Weights of a small encoder-decoder audio transcriber.
Data: trained on Morse code for random letters and digits, with fading, noise and interfering tones, 26041 training examples, 61.9 epochs.
Rows from block 7 of the text decoder, named by matrix and row number. Each number is 128 + 24 x the weight over its row's rms, rounded and kept within 0 to 255. All counts start at 0. Numbers have three digits each. After the name is the row's rms in percent of the matrix's.
# v: attention value (decoder.blocks.7.attn.v.weight, 64x128), inputs 0-127
v.7 092:142114119165114144083142142109128133117118154131115134142154115155123146163107087140136106151111135090131125149097089141143136073114126108089091121088154156091136134128105174119110151073131114142104094131131119079088083147088141093123123117147123116128127107111132129181159121115102145123138156145127171130147148139138141161085125109147159118107098122118080124138096135149115199113113
v.8 094:114112113164105139119115107092132143156102099129122089112153142141128147090121131126124137118098140155201144126117149110109145103093152143098145114140081192177131127128100169144152126127103136100113144117134085125123134127117132116071131128154102091138142082149114122144132138180146116130132118149127130090074113172134094179126115178121131092137122099119127149140160135143142131090141
v.9 098:095106117105129124126132148102092155124135153174121120129110183135125158129124129107088117130123140146185124110122144153089145096097143146131130078137132161112126117146138161141118150093129112119151077106131121128085131122120121100106138127131129076121136090151085162115162104126117127147069146118144123084176104155101142163142119131157139114104136116112107125140152068126098069128100
v.10 115:146118117104162118096108151136100154099121170086111109151118123086120163140098152140125124074120121091114114153175142122121113124098199124139176108098122100068139120120175104112149140095114105122099128154145133134068137113125156135135101121110140161123112113090158142148103102090123142127146154113172134146126147167137141152135131113126139160133108110152123121174135118115102137143168
v.11 106:165104109119147118124120120088141124119139094176128122149086105141155119127132143105118130159140148134131124136101136136079117140168169130112104084149131133099144167062108147161168107109086132145170103139109130148073165126090141160119151142142121157091161105127143124117123127092145132146115171125112144111123129104149164128163125099129123096134080182140111139096110169117124127107151
v.12 104:117091130160078136140136126129139103139134105104159150121147136163117092137118122165125141135137164118123171119077104132122120152143065130093076107115137105155160158144131109140152162118134123140163111170137171152135070106111125099105088110155118138137087144080100170122123124116153126111133102106105137139133086152171123112108121115162096103140125171114142138147113143159103108132157
v.13 098:140115114159082140145140121102107096073163127133164111107104119125131103128121149170152122108123133095138134150134125121127135101128100095107132127104123119128127151168115114180113150109176143103142139103118121137153110126135080126109125166124158139127140129132141106166109142139135074135136147128118105158108156124118108162099159109136124144088114175059145096164065161147138088113172
v.14 095:111131145136110130148093120136126139180118138101161093132144089128132106154184161168105164156103154173151167127149134131157133129109078117126146116167168141134121125131092172114093140175138111108157152102150120082147169140125087135085134149142168093124134139154095147135123132146131151134147151142112128113109107129096106090137105164142094120117132151130148090135118164141132162130099
v.15 096:099137171102102125155103132126144135093126129085147119158139138131113126136132143120130137148129152112123133153096152106125131125088154151099159114114082151128122154134151078113144173115131138110099102131116147129120067184127146118111153115140171095150174097099114132123099144168150127162136074106160099114110120168115131116153164113179089119182118122133140116171117139132115093145121
v.16 108:142151145118128149130108119133127154122124124081130081146126133105149123119130160155124143088130122105152134167158127108146166118064143115113167150124097125123141137120140127136096167129104124134039123140112135128106129127115132111113188137136122121158125142154124132124118123156126121163132106128160166132144129102154128083125183122163088114120139147056118147131128181185153136125095
v.17 094:142117130126131132183150152137124112133135136139105160132130134127155086137132108135153142170111094124106163132144131121146081122155101108138088136115109128116151155115093142157153079164136139104112135114151158089096096111160107098153192117110119093102120142108125145115166125137141128121106130127133118091171157112137171139078112135139070114101140139149132089152104057126116128127092
v.18 105:198113131150171152166133144136122133153146164082145089117139098092108107130120105174096097102135142151132104143137128142140143128094085106096135122079117143117154142116144148151129112180116110118097134133131122124102107101115111119118141150128107133124095114107113154141148122112100083181102106136139111139149121098115142163135181098142108116145125097130104148153135156205147137129104
v.19 093:145151114129092132138153148122112142097111109066102129139106118155112125177150181138139118108102117084111130116114151139136151139101101141153147091159127116143107146147141153149154161148123138126120116165118144169121118151159115104088158098141126093124118129117156093105150122110117177082124101106169135161167127140104109106165111121121175162088120107154132112140137064108138096145145
v.20 105:159105101133131141132162120113109113139125130114128099141163092134154088090117152150134067130088144115105110092137152143128153137119168092115123163140126119142109098073128136177147083110129126106152111115076147137113083112097131144095111147140134102102160149154127110075143111099139101116129171125102082135120174102085129125175127126123128132128137128159084141123123101132145106147100
v.21 090:140106146092135136144138120120095139111162163095138144158121116177162168132097106141148119114133136104105126174159110150138119110087149108153111160109096112114156141103128160113161125126122165162116114090134164109109098145143136153116162114126101194115145171133152118065152151113125135106100144107155117120113150081136127113185157166114129148152135100133100130156111120146144096103134
v.22 089:142126120104167171141120138146135097139129142134133073129116136096135122092116160103117151125115124092156147167188164100128105135109152140110098119130116118132090102118163096100167150109130164100116139103126134127105140090152089124089156155151105117118096192134155129116098123142124159103134166137098126125110130128131133103163176166147152127151145176131158153131092175138125102145129
v.23 094:122108113119130114083136128144142168082075120158140126132159143146154111117135109133132119130081135102162104114104084135098087150159114145113155132129126142141143110104106113147143123134125113138125129149126128121135155114106142080122095101105078144124119137140126096129140089108118121103137084164122168149149088148132073146124145162144181182136126146087151158128103181149108076104122
v.24 095:105109134149142090090127093116156124141132149108127126113126119109168128138167114141142170137093155131161115090162112133109139188147146081162136140146088134158151135115113111203089097173095124161114144099142141126096142111116133103117157110124125115124113125157111154078103154151152137120139095124141173141120096152127151139081099131168144142138108143085123145127158133156129151117128
v.25 096:142111132113103093122095116127140159149136161102136145118164090128174136161138106149117094143129179172131139103183147132109109142108121070149127126125112122117162097098111148117103110169116141128138101090123113132100123124131097185091113148140129113121105181117139141097105174115102110124135113107112107127133124098143086153142111163105126152106091127176147118117187148140149144099127
v.26 110:150161190150157120107095099134157121134137119156107106102154143086177102130159112124086146162111113125152139132128115122130144144177137081106130110112104133129144141127093116124117124144105112133127084059110143094125113119147112137128126151104142133094161095118107134144082158127117130136147146153091143104160118111179135112094113162158103084130121114116144092129128171179119156141121
v.27 097:167127137121105140080106118148135153140134170132098109124103119111177148136133123133132118098129141080136111133149137095159115114137181116121147120156131141138148108106163150133081111113121107117133116126093121147067127106100126114110197148138138164146105129160111164088145141102130097134122095094129154107190113152163180117125135117104149160138084130114105087099106155115114147126121
v.28 089:167123100129109163133124184119134089129078102141132094101125148076148094101132139124106112128116108070130112124168133138089106115140135144113110163117128107098135113148123089132117157117130117104119101121136133160095174098158131126140140126124109124095085123098127143162055134147113108123128153191103128122095147163134144134099130110154151122123155171104141144120097135136102127162159
v.29 110:142093117111171134117089093141126125103143129151126112131154126100153130079165093122102166143135113107144112133158131116119120158129137093128146120110109170142097126107145123120094115154150115103099133149141103112107173094163135158141124137102168097108110144108124175126072157155149113120139137168122137146133172118118156171077105129127137118159136084118165177157121126143096077142141
v.30 104:112110108069149107133147116142128132120136151110155123107138164112123157114109153133159114111137146102124163106145118112188134127095136122130144179110135095103149116092135126093121113088160136132110129087135194114170101133124133136105133130133104115149131181152116168095130147160143163065121107115134133137148102117130115088184104168176134140170127138123119088115141124161119118125120
v.31 107:124121104133100141119117127125122109136121132151176146124124155103143143130154144177156139145082172107116129142144109123131133090086134105127095147128138122124190136118168168156076190101108105140136090151107122157108092121115136094112147120108175111106134135146095145139113118162159109085105123149131145142108129103143122148085082089173111120121143163094107125152113122139101161147124
v.32 105:159108135143138082130089122101134091102145180150128129103143163174140129101122116190095132090147089138185125121140148116125140123133083153104158121094109126138170165149128118134154094185153054108115130076121107106168120097111113134114091096130112132134137111139102118160110121152111113149142134124090127122155126124127111135106119172118146126120119106121139145131123121172140126116135
v.33 098:130192124100126093127087173129123153113100133132124110136115145110156065117125137133124136184076162146107145109129153140120143109122117146141134100105133157136154092130128137125135167109073179131130100119179128120113101119132146071147135092117159136124121113138084128112145140123123113131145122169137157140135089136121119086170171132164136134120133144137159182140129112130123145123076
v.34 091:168102147140136136120160139096144098144136161087126142107133093130112122175153100117093102154122100112157132126127110119136131139159127113090107104144092136121129109136099137136147076132150130111090163060074181086121154130146090132093186084125114112127119102115120140105119120155121149132135153131104152085140142138109144144123130155148158140143149137132137087102094141174130133115087
v.35 105:117089175113084172131121122135124144129117113107119148121154132111139125157099113140117078110139157143165149117161114146137134101129088127106124111110141130114136142143132095144127131108093144131110077151124148120158148126142121121171103132153166088116149172090093160132090077174147104091140109126155097123139098093122149138129084151191126156134108137129118110146143173166123094103132
v.36 111:145144106120167141117141101117135083112163162115116124140131110181141146134110132112153112111159143138084159108148172148156159142088142100113116146130127138112102146127099158118095129121158164138124151103151142129148107105124141104073126149159196101125156137109138130093111181105143141105130123089132147157117117145104119124171123120092144107118086114128109151121162116187074150121124
v.37 098:126149134163127143137133113092115113110105132088145123095124158110179112105110102158180171122060159139131113137157103120130104116091139075159132190091151115151131112119100144153118104141121135088138099101120131109090108096113126099085079177143132136109112154145115151133139148132139112089151137113111106121112128110176119155106127144160142162089104120141114117114141153125132122117112
v.38 083:118082104142178136133131125118122105117127079118137117144129113118088101109146140117128147132100135115138094110125170135126175154094105109154114093135135091130083121125120125130128129117184144148154154119153129138130148127143128145103138130148064095076095160153131115143133123126103129110131143115088128154147124162050159155143162151168166159140121157132131135134084126101142072124118
v.39 088:146094108161142113135104158162105153112130151155117102113135117150165124090136137102114135117107129112143125143107121167141124161187122130112163125083155146162142138136109151137146148116173116076157142115096125078136134147110147117149135091123166135151169163119113146103154117100131130165121109155090154114144129137123156099159169155165103122108125136077110101124107103097111130150068
v.40 102:122117128113141139162120106147109138072150120113125094152123126167156175109092149115115088081116121100077158110136141137113117106094141181183162126134133096136150168099143122109142103157140121147160119155144134130083120114165118166109145133116093167119134147102123148101166113108096128135085133117132107105133126153100145119174132122093140121127155118170119106145128082105120101108158
v.41 088:116146120109097152142099138176098121120132124125113153091152120070170148114151128102111142111115117170137111131171112123119116139154142131124150137094097161151166131155115137122109123121118102093090131142141162150148141099114123131090114117060127098124105109159070146116151139109102102104150147148122116096090077152140083104100113117165111139162120134127178165151145117148102131133119
v.42 094:163166155114108154112133139128086156127115182162121116134074147090145159137114144107126106091114077140156149166110096107144122113120139109108155094146118141078119132122144156114113115104151112111134068101127101146130195158159127130109157094117148155132164111102114125117107111112094108117137120134151128112126132138138139141149126159089159155134137117110123152163123182150088097112134
v.43 105:106169121110079088147109144131125164149160155154122140119172109123146129123115154127161157087111116105117136118147120106157126118124148100118165158105073120126138174125161113151110138121127080142108159123159138168153133096103120087108160138103177136100124092139140091142157134116143110157150106152128167151125141158081151095082126140095125153091122103152139166137116105143111130118134
v.44 093:155111140122119073113086121133085167096136098112118139144186106161125136169161129111100135120108156105118127146141117156080124124139095140122156119117120122141143146118114147126159110132155109136076119154120141097187162126148132135148098149102146142117139177158099172090164122100102104138123113133133137105151109113116083125116153177130105111153120134132137104150191107091107124131126
v.45 103:113128143143130101125140141128119143125118099098104138139116090184160135127140169156126124108107099093084137137118123116082104133143162068140103106144121119144171104089111144162132170126160116095131175124065085062088140145141127123126124101110137137104101128148139139130117150155120147117118142149111139152099126132106136098124144148182139136139153152125144123162087104110123163122085
v.46 094:109093127117140124120171128119092131121164168149130144131096135201123155139134140109078112146119129124140130134129153161154150077134094143111088088124180121065094106124074141123169118129139146151131152118135123102127176145153149151160120108174119109130155159123131137118159101116135160130119157117117142144172123131085166123158121133122170143121125107148118098114113099133145123098112
v.47 090:159148118117175140101130135118135119089134169154134154121125163107134091142091140133157155133090125148136114114134129136148131102117153173134147158070148120065170147119105112123115073115158118143111173134127135151168109079126122094118109152144133188127136145121075149138148132088113101131148180114118125137134081141127106156126166139135159149108107151122133096117153132135146126104139
v.48 092:173136102086131149089143162137114147119098158131152131141132101139105151130141135154115124168077099108093168159142132099128175153142125130070097160131117135125182079124136110125135162115120136157132150094148115125135146130108140120138122138108100121092084149151137083161136109115128173153131157121122123152147123139115122137119134135126194141127160175137154159134092167153093137142110
v.49 102:135087156121175124128159153152138113116133111107140130117135101155132147166091104089126094137123143142094119149104131145094138139136086103105087130106183097121122122103132115146103149098145127101092125113104137090130135135123134151138123143146125105116150138130126169134140157104101117126060088118106094167141128125110154149162156110151202160153083148121097113143125180149108130142120
v.50 094:136085152161103128138138129140061101165110084125165131095147122120136127131147159094132112133123174138132141161121117160060170124150143136153128122142137109159124098149095165220112115102120143101115147121160141153119143129110152123111141130132136106148119130148099176183131114139134106112127129128147137115123127198160150144114127122133148135129134133125103111130140144101121184131131
v.51 102:116108079142109130122156147088155096104117133109133097146153097143077135113148106148130082117100132119117149136105092094142154127183120091108119144093126184115143125141116116152194155107127150093120152136105142117167135094117115145165083166138096142083109109150095161117136131150163098152133160134106113125114127158106143137087132132131116130107166144099163126126137155161125129123132
v.52 098:172168114126105178145115160108130136128146099118144123118154135142120082109118135137131136109121117083088143133090132113120090125172120132147163079111107105130129106102133106122076124109141150121146106123124138080141109078143106101148144109141115115138155128107115114128112117128081151119157094125116116089148084175119155186163144195115135113113112140140074126100143104129114128130096
v.53 087:111101132154125144137144117107146122103110069134147120143151137147125152123143140131092142098137166155158121136113104139084161106135123131111128097166127181150117140106110098123134171074099115095095106126072137105092143125110151126127089109103101096133145094147123163116129102129111138146092132130096144124128102147166136168107140110188126093117098157098134183133148169152134121130152
v.54 112:141099139127152061121093128130097146095120144111101102165126093156115134170117132126079077167148153109148131138138114134136128089132105159110152117092120148126115108137104158144134141155113166131098127090099123087124159150128122122120117082130125111123142151071132119128148093146103132156096074174123137122132113149095130159164155130160153171126141106138110140116149150152151114084117
v.55 101:124121156117157137136200128137128088120145146172099148116155099112168118118122176113121117127093122156117074119099135133139135086130145132126137109117162134127097115119091105125135105119160129093122165110123178129146147115137117144137078147117165148117154143131155139134152126105128128131112162123109135152119157170071115137134132140125138153161102090147090058130096104120167152151164
v.56 113:132167105183094134137120128097109114092115103115144113117162145127151130140103146102127153115097154163108145149142140104094090101113143101172160118149116116116112118153140154120090120127136128102151127164111126130096172150165148142110178132153087112136120127113109183117163175132092118126126083145181122094077127165106097175152145122152129120128136112132128163137158145151128127129106